Weights of a small self-supervised image encoder: norm layernorm.
Rows from block 7 of a small self-supervised image encoder, named by matrix and row number. Rows with one number within an expert belong to one neuron, the router's apart. Each number is 500 + 40 x the weight over its row's rms, rounded and kept within 0 to 999. All counts start at 0. Numbers have three digits each.
Before each expert's rows are labels from the 100 images, of 14848, where the router gives the expert most weight on average: "responds to" is what is common among them. Only what is clearly more common there than usual is listed. The data: pixel-art sprites of 400 made-up characters on tiled backdrops. In brackets: how many of the 100, against the usual share in percent.
# router: router (model.blocks.7.mlp.router.weight, 8x384, trained with AdamW), inputs 0-34
# up: expert up (model.blocks.7.mlp.up, 8x384x384), inputs 0-34
# down: expert down (model.blocks.7.mlp.down, 8x384x384, transposed), outputs 0-34

# expert 7
responds to: purple (46 vs 8.3); red (45 vs 8.5)
router.7:489481484467498429510480489524477466496547474537426428505495458513615475533609503511505503551480462467490
up.0:451549414507530576536457525529484479496564487470532482527476600518478501566513432469462518507496550449525
down.0:529423561505499470461567558488526492444586571457386470544479480481528575540514447548526477437492510444523
up.1:427484550482605470469486507503391495511529561508502508517532495486515479586531525516522504472446477462437
down.1:527466496514539528570512495471594460527524445510480492578502499545522481556500439505510506542556514515475
up.2:443464494483453525515490492493495559545489515459416505580478474519477459512458485536534544446531433517521
down.2:550515510480529398504533503516535508481511474558498477431447511504518509552508502519497494511496547511459
up.3:454571545502490453508550497496536505438526403479563498619520530553394466539506469545514512533518578514558
down.3:555562526535492471466485523516512501402473454501560541495473476463468550443434480459431487502483426556546
up.4:534479494566517512548460530428442479521453459560490498550459566430492492432466495507490424571506493474440
down.4:525557436455488589527497529483502507548471528521494431503537424483450490489485517583498555502551445562500
up.5:487544479508510546481468487520497498479525511537465505400472505538477496488469460535460457498454433527470
down.5:464513423448477492503464490467515504548550492477523560505438534503590476493565499495591490554460502534558
up.6:500517477527501559520516456554471520519487504510506475424530502543501469485439497466488489507507572556493
down.6:482506533530494502463444551415501527509455476525515425479434532456482554479512489496566455556476536450482
up.7:556477490468479510491509528465557472525545519498436522453483492415530548508447499538409452535519577549505
down.7:449518497556533540464452413494531513537468508501525525475481518479483502429426568509480573436496541532571
up.8:473582501507514513503541466509541485511485563518493489485489514525473487553517572496532590480462540509505
down.8:522525511519542525461538444511497577496440464500518472437511505529581462502488478523503452539527532486540
up.9:550507509507474473468564468493497443487598490549488486447465561506521435531511475546542433520544524482573
down.9:532519568428540441522540550526474582517500520470513515490442498455526504488539538472477433552482484520576
up.10:490455489511448508513490527489483455480515514506428497518478487536503462488509471410547556471474487458521
down.10:548522498444554450443532523498557486484442521499602445467410483514479511471478543498522465521435496562494
up.11:504462573560461461470524554522511497574433478525467519485493492546480443457506521556501552551534554498556
down.11:516492494433484516482545493451515483459452478500499475472510611522477578471475481442489456586504487521540
up.12:435443469502535465506501517450470465503573501511512477471552509514507474480504479528479489463507568488488
down.12:556542457470468505465492471455485534479481559486475548524470467464371501451490461476556494486533481478477
up.13:434488517500509525559494426462532434429512519522611482537618458480448465530451492539462502555484492483492
down.13:452574496557524526473442495506473472483517453480524472470459544517459510558464478484490437524519522515493
up.14:532473489549444579479502569498430523537525513525521493524477520541456388546495495519438480479418463500511
down.14:498495427486476499545499524495458502510541407453457484493479546493495471483457512490520538497548488442455
up.15:536463500477479470530474436522442547547479456482479527415485596494475407577428469511544485515465507504482
down.15:558508504481479462484529493501500525470453520499499475517553524511525534524492515529435522477494472531451
up.16:531540550446496517491488509437509576479524523553443543457466509485463560485475544505445473550512573575548
down.16:433477475483525494509474524546470464517495503456480581466548517518493431523506464511578532509548442489489
up.17:545499484538456526544525486483494426466573531477484559488521525595415472467442430494544460478512489460474
down.17:553558497555439469505534563474590465485444487449457519508558441490536499530438494525448480482496502439465
up.18:582531540469475552491539502513450479522443558464489502457537506518509490528530519504502546486467475535489
down.18:444547498598544532509464477517561475443590416500504551506483523531608496473475506413558449489534521472585
up.19:539511537467519474603463559472498455503517509508537524597505546477464459533479467497443464574476587493542
down.19:494659527506506495508476480493559461464444555446563483466506485426450504552497512581430509527510498533488
up.20:455509503538506514522588538494515574429483464584445576446434530486470433514511432522481483511542556472489
down.20:475487550527570508430435535561505523554469480469563558482468473484378495534412470480510464532489458534493
up.21:512422505555494522523475495553424557475510510557511461463502507505572567569585490541490468465515491508552
down.21:484523534478561524450552561542496489522436456538526534532490538463506457536524467490465529506583491546519
up.22:537438533496536531492559449539534619423454501442530479527523464430449522428454526492500479513492474484516
down.22:435568517502492552546517533500549481556533438473494496488570479459491481508547556535481539496502513550548
up.23:462363430488511457500527474538481453490564392481487524494507485515463519558475585564533423488465495515554
down.23:539525489506466489451543470504523490502497557462534533475528533382510572511526433500526514571504464495408
up.24:483495535478527538567511505468519466482577551418425520565534540485463531520482527492461508477486427500454
down.24:493519440563496545518523482522545467459484445489481495480564466492440477452433520538441461472502466561441
up.25:514541502528509453513490531553409533519541579589525479523438438533501533542531445489476567546473435524473
down.25:487464421514478553481458518548488495513494548511503485472478464502549457489589529443509485552474448561520
up.26:506528464521557474516557510525506530459481502517460534558487486510491472486489502484521518522568524507519
down.26:495574568465575497446485584490535535472426517470542525517416462531473463506471446534486522479535507552491
up.27:518504467380479445485513492516492471490506536507501427500451476498501504485394467580473511527497463526501
down.27:514427503553479444428454426521485480506519509460506440424535506465575495521582455466518583456477584509516
up.28:504452508424453512545467533469540553528466497447532474512574447427465499493488552435531516501536500474585
down.28:461546484432446480522466558452543485474450465546541455518532496514425572469492563462530505512551539500549
up.29:537556532537478508464532493519458512486487481420484515469491477504528509419549465494539539473463574462427
down.29:470483581480459542554506473502506494516543512496603531520481567590562422493456492491509528520492509527545
up.30:483465517494525573423511540476515528481479451449520463489479454502449561417447510408530488509509479481477
down.30:538495495467450460474534526574546502497515492520526487496519456483435421515466528455478474514590537496441
up.31:444426559513453466470426491532523494465572515492541513386482460482528545568496529488564478502457488482502
down.31:528480515536514489499505493494512458519398500576516509533532543423481522436509503506474524447470486486544
up.32:579601507549544501483543552532483495509473421546509526499540518519461455483471503417555432474508463498506
down.32:464520456423506548520492471439465478550499504520466547488442502506459495542516551521517503543427542459555
up.33:549433518510487578490546512540491494504446467502535566528464428509478472513431502560492465537552538494498
down.33:517544495523581468514534493529514486513454503520505537441508490527518501494519414538523513477510444503506
up.34:522514557497464550468450543581490514546448471507526524520471416435546570533504548507498506522470517574550
down.34:484496521516543522559571508487486541395520471434588472503507554446538526585578460490490532528419503518414
up.35:429488416519461511489545550408458577535442426496495539512488468519417441474565528462423481523442487471473
down.35:561498588491497512443516478488519491554508449505466563498482498521466533448445471519505525462478478482456
up.36:523504453482501495486466404463462486529555544547464461443501512460473457536524480456577521592532537373462
down.36:488428547542438573517571573505481510439476524479484486455537534475454554533457503525425485455500466482528
up.37:490487512535476534519488506533497480533409518581536464465511464498467459420460495556494542584491519453513
down.37:532560566454445493509487457552490471473490424461495518451512533508460532509455540476497579557494516612542
up.38:460533499489441483545479513563416479498454532537559528480454497544507477517471494536461511514508559460510
down.38:535549456514473533543470481510520517473517541499529469461539506448447479562496482450459532543476504493486

# expert 1
responds to: lower right (61 vs 24.9); brown (55 vs 7.6); black (35 vs 8.5)
router.1:580554494455556407469532491477447474517549526454412465531500499569474482444488512523504480418531513464482
up.0:449449548433530503478505538482508427437507485574479447515492479457514506514505480592508426469520534460469
down.0:534558456582495510457511537482450530443430540475473565492526530409472484567428519482495501531436436535513
up.1:493522488412529517483455555460542510471473498490571462518492470493490496517482465489468468449546566471475
down.1:437510505538530486453512488522448419571502574447484476478489553545511516495438530488572544554485497477570
up.2:477504520504441559482488443446432485435464460519476499476528454557476485528496457493616514437520527480404
down.2:566443527520546443444539554505560455525474507489550482488479535453546539531484519541457471547541497446457
up.3:530468535480559489472485450478487477506422520519515422495500477517546483493567515490540502573515527527565
down.3:461518477504575509445500464477471494469478466507540490507494531494563573521468487522511489489556491524438
up.4:509408498496520411472496469477488522432561439483480589546529569535542501465488533449458485468526446449482
down.4:528525494529523472451538478555507460487463504492572501470528507474466509473511479540468508476450552421522
up.5:427439463568553530479503527459507518483442439482491455506530470478516458507503522594524476583567494436500
down.5:505530546470488442480554529548453449567560490463542513431522556517534475536529538450477499476462500557455
up.6:581486437470508572481526473539433450503460521520534522555479486470480464461503435519510557544568528546488
down.6:461546573531454441520474543487549434528418529449527517457539579542523532525425599482566487484480506505528
up.7:580417492538482457542481457547583492518499544501576470445467524439493561446438484552560480452491503572490
down.7:496445490387508593484560474445535475526505513537557483427448507467541505519518545582518440498495488535514
up.8:503487575498516478448488505512479521517528583482467478480427502504566565580491526466455562531537452469520
down.8:492467463579489522527519444548542465496532434525471508504528553566481459513534561491571514533575510521553
up.9:446504523537538503449478468548508450459503527516514467474514532577465522454475530555514416523497496572545
down.9:514517545546458461549468525443539520497496410522551516455602524480570431452439457471535517500479558472517
up.10:507547528500418402555499461563463471488483539633580472475460471501516450427450441492440436474440483504513
down.10:484497456535528542538519442492541547463507478396500512455522536526404496567517554523526595549447493473524
up.11:504482561482471487534516511507493550535541500477470557530526489592466497475419473444500487518588477563456
down.11:474452452510507525548508508391474456532534450475532483433508510466502530446487480584488536512366516463497
up.12:566443537487501489556470585553474512512430522553609458482543523566489505538527528482479454536498560497546
down.12:436521505607476513534459537516541488446536482506486465526478488542492530457501561524538520516486509469492
up.13:463486487510501531493554489526467563488469422507530497546511522544603490530552447478515487473488517560414
down.13:480475527504489477452517491453478529520501577483431517501474553506462519431434523543446487504453525428530
up.14:524471535495561489466494544531554552512493566512507582486486440517531519537542554564506518551497501474474
down.14:450462438517506426465494544542466499533512527475485456589487487527487535405494504474546531546486570493484
up.15:514449487505609569484466473454543454515568484473502448538520473460551459479517488529462511511529454463527
down.15:450427554531449501423451511545478465554507457469431480428519468498470520464462524465523466520569585469573
up.16:513465480485494538467545447452452515466527502540468495518551487440515486495549495439488462504475464449523
down.16:471444471514472502536481489400508554533522531576512530477514536553542458563518500509547518469453532574409
up.17:540485536507517532472478486554505567608501549456513598566579502500508510463489499536494468466490550513474
down.17:457529536521417546428444428430494508509509498541424487483437462492490524502537496564434474558557524461435
up.18:424495494541500461512499600493519462526442470518520515514528520539513530517516511511525538552481509525489
down.18:528520488558493486439503460529455490474510459509491543475459466524451415500546491470438474480503547440433
up.19:440529542506451474490540488524518542510483469450551537465509462463493522490491520461498496560552452465503
down.19:580514534499531523528489487471479524473574474531438514479511544496542474556496516488496564473595508523557
up.20:525481519483565512544498578449515505481491467572523596482457455432458490460463509509579482549478525571461
down.20:414532492550498417499448498543524491556458556489512488532439525424470512480544402525429488490416566446432
up.21:520509504494544498448471536578552483557541493538496466491452496460513478516489496495516471435530496470511
down.21:499550583433518486514496530526483507556509474477551551468440505508558514538538515569526507535397415540479
up.22:463513449465504475455443535495503512504522473536555497453519527434506490481471449449522492481498490487496
down.22:560479541548504481538490511457481485443479603463477475543530480474494460510481515536504549542476506430447
up.23:502525436527544461488516539590496459505603508553452536528568443550518453502568499489567513354440515506493
down.23:488561575520480469528463437465484432477424593515529484488545539419462569438485544481422545554504558554486
up.24:504482471401585507474505546486537515518472542493522486478536486461453510559500566565593580489481456405502
down.24:428457485467457454494538502551464413486544420508501511545546459538515435477522425463571434542498506515490
up.25:492442578495568446519556486477587472539494467501529520579585461496496491490470487524515599487514497497518
down.25:468537482477545457489490522519458449421492543441587490431490516514562556566498524464443481590571432437517
up.26:502439502560495509443483521490534482477551543532492461483498473508512473495529521494535533531453539432563
down.26:483497507561409512492464512481484503460524438481500500526492524526512494460424436522537518552514481539505
up.27:540451508521529556452555515472493534469464538494480580458448566514514391455529523559533546482498427455557
down.27:459544535529399462546469550543493447481563456531448546454528489464485480536411507452527464532513464540429
up.28:514493509510482461466452454513522506416542528481531493527646492487543501442527542497498517529539439577441
down.28:494504465466544442473569531536564471455429489509482453495453505567478477548563438479503508455455579452538
up.29:485418504514479504490471496557531512521445443439482432438514486477504459514513485580462462543462505492460
down.29:533570491500490443484541509457559514419550567517475479517524566448437493562581477509498525454501517467489
up.30:531508482492509511535484478481567511544536508530475440581506494494474447423551435481509497565489550496501
down.30:534497440500569521533484492546490498532482478472429462520558538532498507544483488474534512475518448569519
up.31:419485463521499507473624443462491494445481571469485463371499467504522464539492463515531503540457489460483
down.31:489510497509507418553477545481501500514509501595486529557491545488469530514487532498443425457539489516493
up.32:474510461562518492512510474509522444469539491487373498582541479501503452533528462491527500577480466488554
down.32:449487452459492538491467527467468541501524487471601468452483503525574529440445538509486463510564529481542
up.33:579502508503582517510567386403542522466483419528484453506531490523490568597592542507547524480507472478461
down.33:443442546474453529439468500488469460456621549447535526470461578503602500477479485514479486459514508529512
up.34:541439582521505466511514451535518473486547482526499492475557513468561537557514528467492434590483585403491
down.34:474569528496421472516529508481477562498522466477550506517417565559478456470495487519427482512450452485514
up.35:542447433570387488396451469488484533463540509522549477540524487523554454464514446519555486466510569581485
down.35:542527547468528486585503509428536498506511568442454564441477467538455584531514561502515538442477479501446
up.36:426506560524543536492490523438542535552561518588474498518468515523458487445487547451521428467500466496492
down.36:514481523547454539512421502516472458432536479445466532387495533519460576472565468550441558518572507547518
up.37:534432525490549549487497467442468502517538541474423477501500469433422533498482570542595558560489507523450
down.37:396473472567477451505479512492568465510439516436496478441494534501539484523517476504528513575514527467470
up.38:482451501520496530415488539489521465487468544516478536556526501551437471452457519542493494427442553421493
down.38:484472504592523575534549555514540520533485490503481474520478484439534479524434525514565479496573422444450

# expert 5
responds to: pink (30 vs 8.7); white (26 vs 8)
router.5:492525523560555525561517547503534479471480509530488465449485530550460495456534466487522489453499493505495
up.0:518506465453551489460517501521501472507473460561592536506483427551499551479381473562498542533461437532516
down.0:475518503527568519583478539462511476480480534516429551545526507567465447507607525493469507467508558504460
up.1:540450514527483472531419557486523494512539457497409508434497482569510565490465521453475491505550460510482
down.1:538567480506562511554513494450428552481512558538516516526434521502439485479542490519499468482443505488451
up.2:528559542520544443535475557491438533475519516490566585404532552531535507477470440458479490499562493489449
down.2:521420434517471502520538473503504454545471524524425523558470487508474480456541561499564462399433539527509
up.3:562577567504489483448541509543510509476559536437425396489521539514593505514560483520551414506578536471525
down.3:601487570444509534545477481462586391443515462534569433450441521507517499484419471516439475495486493550488
up.4:524535491498519454545504567461497512505509438505455553497473454486450503515508520444414527479570527574469
down.4:435512492479536453506537417477553547529402514494468473478453526483553440469483557483450482589482585511500
up.5:479496472467454429469505542481411436529462551538548522515438441517544553447494439504463492528486535494453
down.5:482525474467545536529466482450506569498542455506528492501563518500416553521526472508541576531567398517587
up.6:461477500523452604526519517515552599549560439494429483500497553531498600550495516478469555500503506527492
down.6:498492496491490478500487524546526538564534517511529518541444498522460492488505508494499544495478501445503
up.7:465510495453535474496556511506436468456505493449487627543474494522460555528456534489483513505532472514377
down.7:505467548557460509559485464474520420522514500487463501503541496512566450581522546525491466504482542534598
up.8:574480502547475419483541525542526480479477469458412462478515500474488472533551427458551572434424504475477
down.8:424525437502510487522478453506494545489485518488545506490442512466508424492508512547498503548528496503505
up.9:489513451591454481514434595497497501517513463475487466495496506510454496495584446556534493423486471526481
down.9:466480504459595554492501487500562486506486591479561515490497547548547482516510495491488522549476529516489
up.10:448524420493542509499493458561476486489510510506552444481504461558544512512486467605475454435467503479499
down.10:513455491503461497466477486528558423463524470462560480504553551466477443486482531538485522541503569455495
up.11:467577503499531440451522450530419529432532500535483556491495459432472541529471518499511564448463466517517
down.11:479473570513463556505512476539562475515494524441486544450477531543511504595491411508493446498483505564505
up.12:505550463526553503491495461479546563457450480522493561475504442521448493480528455480605544471443509439429
down.12:504528497512408481535534486517502444542554569487516510471485590470524480452493539528455466475547463518544
up.13:512477521481521560445509541517442474489542500565457541430505541453507446520493464511369477474502483537511
down.13:544452551498471494485550509503546393505534465487592483490468453521509631475561520575535490536491525445531
up.14:511483502533434389480485489526497581546518444481504484484490521487510470500498518529536511468501478457464
down.14:532548529491491485522487490546543440486525578612491500481565482526583492444528479501463451491518556529532
up.15:483513481411481540465570532526470477557553534479438516506568536542521493516444466527444563559473468484393
down.15:513468478495522477446503509500473571551420552472471542469456517555511494526430472472516523496466492490504
up.16:521541518473526441478482460534605486529459468577514524556432501576512467467536489518482518509465501439454
down.16:452503482467515463496460462486435509447492544446457524503480534512506526512475450540523516456475410511546
up.17:471521554514532528491415486468485485551498487489499480533552502459415484477519501445589578546457474473489
down.17:454519531477483452514590526503493538479575507495554484478472522454527473479512460517513507449519418539499
up.18:526466541465504583581512463434555430510528442459407554517520471509511507561485518556499499506468475439518
down.18:465464457500501454552433472515502533458521483492481492533480567540478522483476530484466468530499530564544
up.19:443436491535540495466463566506487463531563463498513492466526562522567537509458541554552468490476464543496
down.19:587488522524501460499461569455459482543563519503435554526503452602506516482442497457473516477514462527473
up.20:475471398497520534526471472502453461536600530587518495535496540518479513547433499445475434471521470518505
down.20:538557557571459496429534489543499503500538495451447523537520501527500487527477491488458582525522524518571
up.21:425500482538567534544535510479503489555532507462391514512489521547565463517536579450480509510540493560537
down.21:504490534484478460488515462516569552509459521467528593551498548515485521520455457540507529542459522436473
up.22:583485587548476522487468422493513570504477558433420536508505547578527515474552561508522442541522547505448
down.22:456574392495480502623473512481430536475542499568557535457517574470448546508513564492466512468475475469523
up.23:531478531420567471461548548518478477490538464452534485502488509521541554516504537473417449509484513448465
down.23:467541458511549435476503469555477514527473443577513564426453487446481431540527523551464498438467519474506
up.24:560556486442520507485596488558453516500570516489489421480483524552481512544506543491457508570568437494505
down.24:447552414542469489452441459492520538429552445463504510466465513529476466436540522442505516527557498484513
up.25:462476475521466598482481552445481559509520406463535546536500472461475490447495526521427527512556514490462
down.25:501459437515454485530459537456530505519459517476469466572487522506511491547524564526530470500432537464504
up.26:484564519467557509472474528464517495476577476458495448493534451531532547545506429489442457509502516522530
down.26:467471535458546541477486516517486491508435519518484433530494486518502446460514521563495476465485466528506
up.27:502509496481525513388554542569463468488528445551505539552509527479537493547548531543523533438489511502427
down.27:498533430478449465520499449454471503464448555539470474460476504507582481503447493458538542585495486493588
up.28:565504463465475515553483483459520506507479536500488483507526548525516545519548515474503465483508519549500
down.28:450490510533564529518562519502502507512504554479490477560514515503530518466426495559514556500481465521578
up.29:476512537535388496485501544483418545463494503462462491489497420568559498519483542461456522461443465492517
down.29:494445514491550460508499468505518513504553456498495461536497570537471455493517389515505519476482552491444
up.30:486536534517531537480521478542502579438490456508462485463479478443504540401479504475439450505493421523464
down.30:509493466491467515478513514415440493520483538472566472521530558525486534552448489479431507479551461498559
up.31:502489453474532527450506556417439554499509561523467483463574564535473478551386514490471486430554543491503
down.31:503531548542503505443496567527484543439508484464510476578465463479491538455461473544481493485440431460552
up.32:478477507455451531473521538501509505522458472497553441532465481537409546510549449506514523472491539531490
down.32:582482448558496497534457482541498449555495512475453497474510459464517435483504537450522449537534502506519
up.33:487571490458505461492488510536496443554509495492498483564496526506492509560425595580420525524459484446514
down.33:470471526496486511509525575471455583529422417504527411482492512479578485499561544455481535514578510527589
up.34:515462410473508448445504476520483521535439451476491578468498519534537481477438462512570489463549494496484
down.34:480476507390511509485589479483508446487493478540488537518453492546506512495439475463501490496526524460498
up.35:519470496453534474475423499513511463534474540491560451475515489440424534455590441464545506431489448542567
down.35:508572420543521505496494536571540487451461455519420491530503508561503514545417544474505519546527521518482
up.36:530519462451494481492557459501558434508463525593455508580429532439456489503550479564473447521564412495447
down.36:513509527464511525491518537417518487537513477430504520473523471486522506444522540504527577535502527534471
up.37:495476508542495523459500501448550491445485501553509445494541434550516501537548560504470465480517493460517
down.37:530502467542462610483499459549458502563513445517453515524462522470488502542549600554517428459544504442550
up.38:501474513499500525463556522517535498496483457559522475491539465529455519473574441515468460471488521549486
down.38:473501502463496485464471515474473489489585513434518467489513527462501442549473499493494492534542552464571

# expert 3
responds to: yellow (46 vs 8.6); orange (27 vs 8.3)
router.3:523485488564531538561493538464490564502445547479485448541477500540492604543488526492526428473490480542533
up.0:511516519551504471530551594489534553560472500490552428497489504519506527440448474458510488492482459465530
down.0:539492449442546540482481542465541480509498460573497422569443450493454522513494532544477516482467569517484
up.1:490578539556488457484442477440486515506509549530539447481486488492523616561509510498353470465479502493539
down.1:464479457532427560513515524508498534497428470522470516420496546476420465582457525568449527503444495451537
up.2:487479497416479471516528503499431425502490531586506407502508509531465452549480473528408484484477520498508
down.2:510529477441565373529501443528493492462484468529495477443499515493530527553491492456463452513528430547460
up.3:521486490477494549513467533528532460547589414528459513515546516549491491460597501495530487458577460529470
down.3:576497554509495496534536523474446435532531533551498482413495550504560478451563476516561543518513436465512
up.4:519506470491435503508495494463545489496508442452396541540546477485508502480508470511513529489529557539478
down.4:505431464546511427494475458514399541521475517494449478555562541567528398406538492517519558499535462451492
up.5:535524549455451522562500578486473477512511471510489462522506513457435531546449520488441511518590553478430
down.5:466487477554523506476476487487479499527561496576485541480524442496538578473522506575531481561498514549429
up.6:532523443516507436429476581458507519533547537505551497482457554533493461464417496410512502515538480544454
down.6:495494545426454457597507532494463489598510531470494472466530481553562501538537502441517557518458471506572
up.7:457470474528452507459467482546543535445504516532518541498467478479491519529462493518482493482465419502452
down.7:570502518531479518467485531466476525452480456591480452499484536448470522599469561483534514460568451551584
up.8:471463515526478515409540493433538485521515422390505424465430502494519521487494541475459605476508432491497
down.8:581530509542468390499469571480515535623487535510499502499581530470538532599537496491484578481476501437539
up.9:515442495499482526482543464506520442509506511490484477478561479475487568447494526462501510490460511450520
down.9:517464547542449533526463563562450525461438489513485515509512544512494479504472491507496442535498532454533
up.10:491458534498417497524608582565499477511467512506488519496496425549445482488405494553553512431550494510488
down.10:528550509569440442562468455574426486529518458499511517586470385556464428576462579471508548501529517530463
up.11:511486436537496454513520490541491480403469513517506465497484521475539462492446491520515509499458459476460
down.11:441563418432508514508473589513504506511522485563492488535503449589519481384480462492529458481462512479480
up.12:509452418511559530513460461591502514490547541480488558464498504546501485491497489511528482435589521496521
down.12:502515489485504444483491449410468451454426464485480515508455579522466515481493492500533561578514467466560
up.13:454499484450487484462522505509558503552454491479466532529518512512444538480550494509486506454493505591571
down.13:528509524591486507493453502526535423487482534445482556412527529504448478520404506438516488483520463438537
up.14:443514537440558496476571443550444445519486511501522490504553460569451517497578537478557578427463407469553
down.14:483516517536466486529504511500496507406480464532540507492482536502494476491514487552535463483514530493554
up.15:535516534510524517554494465494564465455485514470532418504528483493519535395463495494619436578491558481463
down.15:455450523489471566501522443511538515481480529523475471515508492534518468368550559542482505488479617454374
up.16:468491499492472525539510560529436475511486507447510489487523458544540461503471533549478519484548522546470
down.16:511510489509483467468540596482534523440552508458551521513535514488477562434486550578475505493443547542502
up.17:504516500509559477446393507528550609513527502496461466535492507488509518479561483420519506515462472457490
down.17:483506494449538537462520521454476420475562506520447449481525556505540612444557454529495457499458520535559
up.18:547529477515515487400527553446467421476427469556467484455484564487515442498532431563510483501407516473539
down.18:492520565454501479470516519514468520447528566548546467525493452478438541491439511437546536513450459450509
up.19:528529441532474530553530618493545495522485486481479514488563480519520511476535535511491615489577509531529
down.19:540469479434502590492536415528472477560515412512518616498469521575470520538440472503485492529445515503462
up.20:463510489485577469546561491490514446470480554486574517470424533457404495448538549568501520492524471473450
down.20:524462568482526529535481523493555584529510477489517495428527552554470481559446441501445507470487553540453
up.21:480568502503514459528479466619500498480513499557519486465481458392497492535506459491475519448439506495516
down.21:430586528437504482468406461402529485507475452511507483487495546525569454425461508555584543428484594452517
up.22:472505417502458499567510507485579563488495506536518517491496454540430505525478571407489506434512473519494
down.22:521479511521511574579489485553411438481497462531474498571468523529507427488517547511517505551461481547495
up.23:531596504426493517450477435480469477505517439448483520506557478495545447491477553568521577491530511496511
down.23:519505457465491509469497476528460550556475464473506541544505469478492505481536489461569552515445532499484
up.24:614516542498485540507516475456537555543485471520443541438481523445567481531512520519491449551513495460505
down.24:463466502536498544595501492527465500460520460499523480487489560506523552436582480504496524542493451480529
up.25:531506502493489436525515489607527549510554526554567500517547535492510539549439502452431541547465466549539
down.25:391546525490533489500489528440499456438540492505454502538460547541498511452497423546412436498479535506490
up.26:503481471478490515454487424487476509484521529488465480469545576470506504531453486531530494528465570484486
down.26:506434470490460514441577544480424479465506535518517526475516440487530495482485515511462496447498576572461
up.27:484503448535505516540487386373471518508548486489459454512443425524526577454535507485502538464458497496471
down.27:518453414537545524499482526545456483606525511550448520524530512532524445533463537500441432444530413532410
up.28:486609520515536523543511466563511493444420506469567490469463476489550451457498476610476490443542531463474
down.28:517483539525475462552524525459435488520509441470510557509489555474524530473490492398515473534523489542524
up.29:529498544487489526521475508382499568564532471492489499459498527465470506401519404518478531453545556552480
down.29:460410518520521475498542541538518448499590542510459544370500548492466571496494500525447455423485515511521
up.30:470500559538439514522479504612553511540494541506554536509484446455364525501451500492495447442576511449537
down.30:495487575532481401582498532498431570502454458508512483464469414488454544475519430467501550495511525558497
up.31:442513540471511588447476510511537436500554498504485487538501461459516493527563549589488530512524550396497
down.31:551559508466478492554553523496463454519438477506502600482518440560482426528513439469504435504487435549521
up.32:464462511499564573519493498586483497496453547503515506507496457477481484541530497475484428435527518510439
down.32:512537556387409532523501494447485451470405452507521541400583422463452492515515522493480546477535510584532
up.33:547449468438486494545518531527507499532496501534494487473517492489469488511603477541520429438462583445489
down.33:477509477513440538498460485558551561519492462563598445510553460515513504543492536486536451531473537505533
up.34:496543452509488513487557511443557441425463412499525479405507532519393417445515548506491512465524548507497
down.34:510516491465466435451481567434533471532416393557495542558535539523494476507474444535501523432532507431509
up.35:538421485490471588502523443574544459516457485527512512422459486516521520517422522528558467556510474442518
down.35:517532536444473516537500456472486537506494532528477550454495488523507540501425499507540507536510538569470
up.36:551488479561424576484485438475554484468464516574470502506517511529518450448582520548496476449565567478505
down.36:455429514439453460487544499537517469534514524471531500501389444501500585544490507487499547542474478475548
up.37:495435427566508593488613471476485467486491473519528505533481499548493491531488501545415449503475570531480
down.37:563517511547521499542488503545544540479455492435496493442515537491479474542564514506521533540548477478490
up.38:499495499477474512484477367546564600535523531450476465465475465506480535457540501498523555614488518549439
down.38:526497522525532522411431533458553474538571463518442525495457475478430517489488497469478406442569473456560